From a checkpoint of a small contrastive image-text model: 9.66M parameters, encoder layers 8.
Rows from block 2 of the text encoder, named by matrix and row number. Rows with one number belong to one neuron. Each number is 500 + 50 x the weight over its row's rms, rounded and kept within 0 to 999. All counts start at 0. Numbers have three digits each. After the name is the row's rms in percent of the matrix's.
# fc1: MLP up (text_encoder.blocks.2.mlp.fc1.weight, 768x192), inputs 0-63
# fc2: MLP down (text_encoder.blocks.2.mlp.fc2.weight, 192x768, transposed), outputs 0-63
fc1.630 026:477464562430597445518564489404567525426540562520488526501529501635594566579503521532439495556510497580533470506496555496469562480511548535530521600485456497512590557524478566540542550532601580
fc2.630 019:543518507485367480501485426525441482398518472413480507459477524448468488497468474503449528502493419503497489519506470594559479468513490494551494490483501490460521489544504508428446511468511524
fc1.631 124:454428410447429400430476430404345424462496463406417462557465492397451407534424477455465416506474468489495488456458508442629499530489496511439477526478529485472516468517559548512458494492492437
fc2.631 103:488438492475455404404491477428335433476519484379469495517505500450520464544489493495493453513497517514508507507496490484711518484494541491498532505489508472492537513533511521480508500506514523
fc1.632 109:490391414440364378460510448475481503466432436474493502572507470404436470539466480423494422509488467482504485472484504492494490562489467528436441513498510457455492465490499534528428489439488488
fc2.632 106:490331477481381453459524468437557497472498505487489503512490492447505491582499511502497454534500523513507483502485481521375498515488521481504465497495506452492491497538467488492496483495506510
fc1.633 164:459356405439404389481453414437370479532456444438433485616452451441453427548458498462496470524498468458478469474467500509466478525493504526458473546466520460445503462493513501502498481477552471
fc2.633 105:505322493485369390446497488451447495539489517479477498544498506492516491531489497502514517514504492498493502505517520504402501499498496502500505497495499462484498500557494494506510485495510496
fc1.634 035:434524520504449606461490532430508497469512506502558536347568477602489511493556561517538502520533497525558521423594437497512480502508420508468594533523602476546499530481591470512501505552498512
fc2.634 025:470474515482537551466470603498521486510545552522594477521543495527462508513529523482460573537509491522457592532519510595515376486497605526455473441468534440522480479541398478441544551407604462
fc1.635 030:560530515497529499500517494511459449389480537549551475633493478454502567491498494499573539417534546543614469397551480484483466489492552467582418594555538499490435463516419533556500462539470564
fc2.635 032:467527505505393478542490452483518543554496477443428468470443496488505467539473436579498511487473523493676483486499470449506525625488434488542514536513469504465522542503544492528529481495527558
fc1.636 028:507458561545539532548500532430485512442468573469506514529577516499569510496611482593561458412542499622540510532597479480483487458504544519526636517509519501469517529507575530494509481499571530
fc2.636 027:480507496496406482526499458540502520496463483442472470444510556466490467498412420503500524455503472475508519505495527561501452460507474498590495512488411489473461478506474563493536468519445520
fc1.637 026:480558558506556482502517448503496494409480610481462564524483516599498578478476551506478497482534436545506519590561465509500455460436524451604493558555520496454591555514572538419528522546497452
fc2.637 014:516512475511432516494446442484426461416466485445443480463508469497523469498464461505469510480512490490487514486501488538589503472495527506529486511485473485473531449492512479465477483496478509
fc1.638 112:480485452469408475470431527361467459429390376545460427525496474428441405431461506429530422556366446544532516442514483465489562430553503455459456531451435469440513435503508495557513490531483543
fc2.638 206:537545630454472491512521507412563577548425433494448485497543516678486418538471490499488412472501480467491545494553544525527465487547508488507510485522500510467466474555500512503487518489471479
fc1.639 030:504520521497438508432543427499452494434407541495546414507527492514518642497498468542573611522425554465549468544551457554453455543550540586529595591441552544558520480516418445494522496534527560
fc2.639 011:490499496514507507571504445522517544524471458485419500519507475524512418522543486517550515551480492526576467405495577546449579463446436574518542442493545536441495571534377511485560523483502448
fc1.640 032:482495572538494440518487539544543559433512518477565562547513546558444565504558585519583470616585366541550435536506495530476402470476486602595530513513569469418451556484519450541472539486516485
fc2.640 014:404508477464419558568497536461477549546478564495532416476504527546495485509443459506545536519537454546502546535525587483540483481530578502499463474516433504500413431451345466437516521420499473
fc1.641 105:496424387410410439469463466446451478480447384463459530565445459427480493474440469455476420464465469474481416449510523472490499430456524486433483530501518415548553477502481424502467446563477503
fc2.641 094:501503569458540433601500493484524594577496490483516494463540490612486578499531487495485448576494493500496496559513389515538511501520544499517464480516506447526474520468512499502500332492523480
fc1.642 112:412232320440305424503427437468424491470495503472505460580523529500478475531489537509518489491513518495476519517514527514451487508477477521502454523452542507442536467517514458511477484472524483
fc2.642 059:455338520481539464470497582564571516583479488566481513478556523549520517626492486507511615519482521485459479474553556491432534478487461486463535502479540491442490532504454454482522469527574525
fc1.643 032:475398595536434498556533546551490546568555549549581534537612476494585520547534451511485608401495553463514394547540547520521408476380523582509529550505554504539510547429527537466515495516441547
fc2.643 022:518511483489444485498485408469432496406468460426420482466497488471484475493497498503463478530497468496510494490509483510509514495502478508510526503498500461473505490496495522479487475508496487
fc1.644 052:530444517525471520558522519541600566565597529566534540658548526490512519610508511532553528461469568516489461550496527466517463439469516497514536573487521500548536490502489562479498506523612447
fc2.644 036:512553491482472463456487442479413474412471452434445487466489477463476475483488495506474480510495470489500507497494500502509521483486481508485499497500510468476495518492503498499507480504516496
fc1.645 109:498379422430389354407476418412310457473503451398452484568497514410459412522424478449505464505514460502496491473489505466583492556487509518468472511512522471448524482512530528525453452486489471
fc2.645 098:513385496472456424418490451424369437465500485416455497487485486441507471536500483501489460505484500495496500500476469486619504487501534493503525500496510471487509512522510502496503494511501512
fc1.646 126:551429534529493491532493429476458457514456537455459480567434489515469476518540504550465572524458516544411506560504434451461429522463546466508440489415520450443431475407525486490580521477555566
fc2.646 159:509389771491450583559505493519431428560485638560568502497512485624455359499534501502501461624501500500485497521577434487566495504501507495503493500491501428479500509512479514492517550510502506
fc1.647 033:490496487504451483454558569489524531526508585538527500585480538485533445579524498495522523483454582510579485468565486528508488543405587538467484515483531502428466405445499473470440412555504536
fc2.647 022:490532490499444472521513418476453484392464467494427484461492491469496467499499499491487470497488499469500480484496479502514527488494501492507470524476452467478491484507519549506503471482474479
fc1.648 106:530495510491463446465411476454458521485539537490541468516482454423508524474455476415425424478415502501467500462473480451497429368465511489463494650517414434580430449513571434603507551498548481
fc2.648 161:528504462566525498528454456507550533567535546509517497470584447441537559223487520522471471525478508517476515487539444470524482510492532509481521484537527464553525481572499474490495507469493492
fc1.649 143:431394407418423465437417473478508466439543521524491513592493525489472523525513526455468518472412508446459534514530519497476520500514497537527513545481511528540546470509539484516529482475537449
fc2.649 162:486466576476542563499507518530481514557497453422481495486465488468504564579430488502510473463511534521494518489449507491475512499497496485521541496502512482433495475589498519526545495480520517
fc1.650 093:558437499499474486467543482397389467470443458432483515521443537405437440681497459485457482514430427407560377483478534587495423504462460482454517481438540489407450575465504451519550510553508502
fc2.650 020:556415686497591576452480484437482466570470449516512495476510491557484507511444512509505428465507467484492508477440540495622474502476450479505531521482497458436506480639523436499523462495527508
fc1.651 167:490394418426405418494453419421363471525443474425415484591465452446448450526440490484514455523483480465455459473469504513458508531470504535459487537463517448448487464489504491500491457477552452
fc2.651 222:513386502473355416448482475425412470535481504464456497578494502476515469527494493497520511512504481499495501519504531511413499498493514502513516502479509469478496490561502487514512498497512487
fc1.652 062:456356491486449446529513523540516587552556631528544583659538599542472457624519450578540506553524582483589457486498574541534418478469521413511519540511501459432489615507482521542451503543575465
fc2.652 033:503589537514581537498493403463434449355493419390421487458471461485478491507482494500481450519497481498509485509495522500471534499479486512498488498497525451477498517517501508496515472490507495
fc1.653 090:384317429427403419461456450447417478485483416479474450578443484517484523551449511517555466468437509542430472523477506500457481515490505551534494560437509430524475465488588467507476550540477451
fc2.653 064:466419506502579573581517618584610561587472558540521493514525589505533568569494487502477628532489465488495482474551577466504501511500446489472460499510509517463491555571539504509487474509495502
fc1.654 115:476391430464363459441481486428406487514565522431421479621455513361450548572480543448494503507441533430489436501520503487530530524521530557458471505538483500497511494531489499541444490456569440
fc2.654 090:527376499443483564468530487497468461521544540478531536463483596458473609523476507488504432525489523457520490447523465549555545497497460520518446499490493503417494564610477449516525394493505524
fc1.655 149:482382411434426408470460428446376463528467432439450483604463451405471447543434486470512462511488458459444459447437498500469477526498511514455484543467495464463475436502519497517487498472524464
fc2.655 148:496369494493331427448499522436442492552496530488479511576526517490523487560467503505511521524491491503499508515522537497417498496502500497501493494494504473486514498572492482511510481488520493
fc1.656 119:461362428449427423465439447478375483466473468458460484603517491435426400518384435486472367486504468487448489487433544484650515453460545533457518614447556514493506453483544546430423481535508441
fc2.656 083:538349567480432508438450595490415538570519520476497493541479541511481521572469505519496475520486559508466522504514498520639486459495585531497515497503501495489507526562549506477522479492521507
fc1.657 130:493454464531465477500457445497414535496465474533475433562498459485452394554413430538456368502555483573518504488402566453561515471393513569405535545485492510533535495454588599442444470530509407
fc2.657 177:519382434499527620542497585569493554484486480592591506490501530662470462518477509501502397574490529488483492428384534494491515513527522491516484494489490560496503496513490507482494550503499502
fc1.658 125:457431411401410374439477435437349441470493465379421456562461492391449410546430462438492439484443465502463480416469513468615486541514508527434471528491528490479546492503537535509448476477483462
fc2.658 091:486415480473438398409492471448353450491514477394466498512502488459522461552487497499497453517497510510496505497496489498700513489492543491498526501490505481485529504524498516486510491506508520
fc1.659 027:462561515466545512549536495469671475516499596571625473569469497564541556573571474528502591517542521475443459501522479519515468537420552497507543529359527536491520570445531435468504583585564530
fc2.659 017:541517492530433513504485435447441503433472464473465457432498500509517480490512502497466498496492486472495487482496501489574456477482525489499516498497487457465517469509523503494471464516504478
fc1.660 157:477388402442408420485463449434359478531462458432426488631457464424469432535465498477521470535479458445453467476458498520477489522490533526465484546449500470446483467498507510506490492480555477
fc2.660 179:509384502482350422448489499439420486562486517480468498573499515497515485541489498502525510520503486499487501508515529509414499498494495505507518500487508472483497495563489491509511486493518491
fc1.661 103:465335360408360426452483422469481472505445425489481528581493452383449445542451469455478404469460464464497484465456479471475472538457487513430446512497533464457493416484494504496445466468491482
fc2.661 065:473272486504385474462533560461609518551496550509546502517533532462500482614497508511495456551492513510511495503505495515343507529489530487518456503472520445465491518557463488488518444482506527
fc1.662 045:530488484567480583527557492578594584611500525552569530577548526484564560550498488519536564470515490499517514581478490526504485474423558523575521588414508472540529481541516526520538493621577444
fc2.662 040:500543477486438458469492428476437486420480469447455489473492477472478482495492507512492479517502478502503497497502500507485517490482481508479489501500520478470495510488493502499498465509509500
fc1.663 131:467431407421402386446462433416376435470510454402414458563458473405450410526426441473499448487471480491482478426490514480617491548514492529432476508482530491467545482514547557537460496497505478
fc2.663 090:481417471464430386419486466441368453492513477404470498522503490458515459544488492497490456521499508510500510488501496490693518488490536493496523502493508486481533509521505515486503493507510515
fc1.664 095:511250292497460387491467402460377463474526513346468549590480538423486503544461546475457433513492514518471508514522498518601559506495504478451450564484509508465517445472465528471480431461613474
fc2.664 045:534160544497518498498468579527512475506517586545564499471483506538478556575480504507495510519488524499475517495511512501531519467477476507492519501489491502512505549539519495495505443498523496
fc1.665 048:534435561539477495497511499521601541556539578548568533613543535538562567577591471569526566485510572508452492503518445491480490500481569503596532580389545451505514498518526521437468520564492516
fc2.665 033:512545482486462468468480439471419477412478463441443481478492474475483476498493490502482485509505479495504505495511501502527529485479491511485502499504512469467505510491502506493507470510512502
fc1.666 109:463393404444389375428484426455353440453475450396433459545489517411481403534425494428475464517493456490488519444481485473571498535520515537449498527471520474457536485509519533504473465506483491
fc2.666 080:519383508480479425426503455419372432457501488398451487488481485454492468541501496496489460512491504506513495508475465500636507493510537495495528506508517468485514510535509512498509496508506509
fc1.667 132:492523467465467428484420469329445391504488371501504333471515476533538444521456467545523478423491391529421514571445471441533459460497533443533474526438577564499490447551502450420466480532495497
fc2.667 203:466515415572570464479487457459470363425484438528512509467514433592589355510513503506476596459484456491492500648614629505477486510515487498502575495493480476485481491685508490509493468500499480
fc1.668 095:551489498463383455503460443500435468453502437432508529554531434372483533505423467442469396443469467437453534536450461430477545443448529524523468540464459536567484373551534465497509528462542488
fc2.668 093:474508537527585431520460487479558539552547518474510474467531469532574564271486491513500533504527499524506485507517448518559499483497526504506491513514515438508476535520504522526478463486520511
fc1.669 099:441229314413339378448473495465473501508463430494451485578504501483469487537507487437504408494520528535494464532499495514492491498504562515443399558450531478423541491487466486477477445529517498
fc2.669 051:472063513459386373454509556491541579602494552480513496508543528517503532647475504507509492509496495497487514526484479510479499517506500485489491498516503503465499493488458491486496431490492520
fc1.670 143:448479411469449441439483478504415528519464422519488427522461458436464446550421437525489454530481481554555461415409519421571458522407461541431481446494437475477483490493540575550546436475519479
fc2.670 200:499474301550517551518493668615490524529508456613584509523543504590529499540475507493509445573492503496489502382353591499481518505502473494506506507483508474502504494528496496495486518498488483
fc1.671 130:438418378424396397438493461465400487497485443470470444588465475404465420543434410491442459524487457507506452487456482413574463534467466512450466483494463484452453463461542530521528474469492486
fc2.671 071:532361410509483541560509642583458521581507481560571486526572483626547563584527513484465421539504520504455516430446580536519510469483502518509542493500532481494512529570500517484496470508498487
fc1.672 129:468430425425398393421467435408328450457485490424385468553498504432444436531445483468515463501473475494481497424481519480595508536531545542427481494508540511466561503521527532522451457498494453
fc2.672 141:514401485463452401411480450433357419472507484383447491506493492448504450524481474497488449503496507509499502494480477479680516487500544492488528498497503483494542504521512513490519507516514518
fc1.673 119:461365427434367455440487427450492492481443494488482519659450549517479520545420498438542461456480552442471534498487529534442538465476473524479470483489565495503522482527502472519539408479523511
fc2.673 140:537437619550554560538473558521507508548485537491551500479495530514464523516472519511521523518493510502479532485464534478441487514473451501489567521492520504481498478574526478518476564501520485
fc1.674 103:491376379450405357417469427436341423486487434406434479551495490386455420523453477451503434485505476515487472448488501482591505512509521514420480539503493451414512467507532535503443473484471491
fc2.674 062:503321517493489414449499493449369453506498501397469479490491502465526476577496474511488475505493491494487501512489460499631494492504516500512524494502488465486493508545517516496506495503501522
fc1.675 115:501387407422333366415476406434458449461446456477471493537502455425451422535473486403457408541499455458492465480461517483430447564499493513434395517517492454472479469506504528563467462472501485
fc2.675 119:494355483473375448439515444425523469456501487477487508500488487440499477563506501502491470521498517505509485510477487497373504507486521491497473497485508469484488512533483494493495487494510522
fc1.676 121:512435471401456448455460429419498488553520402486464437568513435429486527555451485458531413495547500522508452525408435431510536515506521472479480493513429525520495437517467497456427548502472523
fc2.676 082:506378618474483515572499524493549492495492363513508498505536485601515453742478484500502454452524507496496520594509573499511508500497483494496539502514505502501501495552480481491530506487520511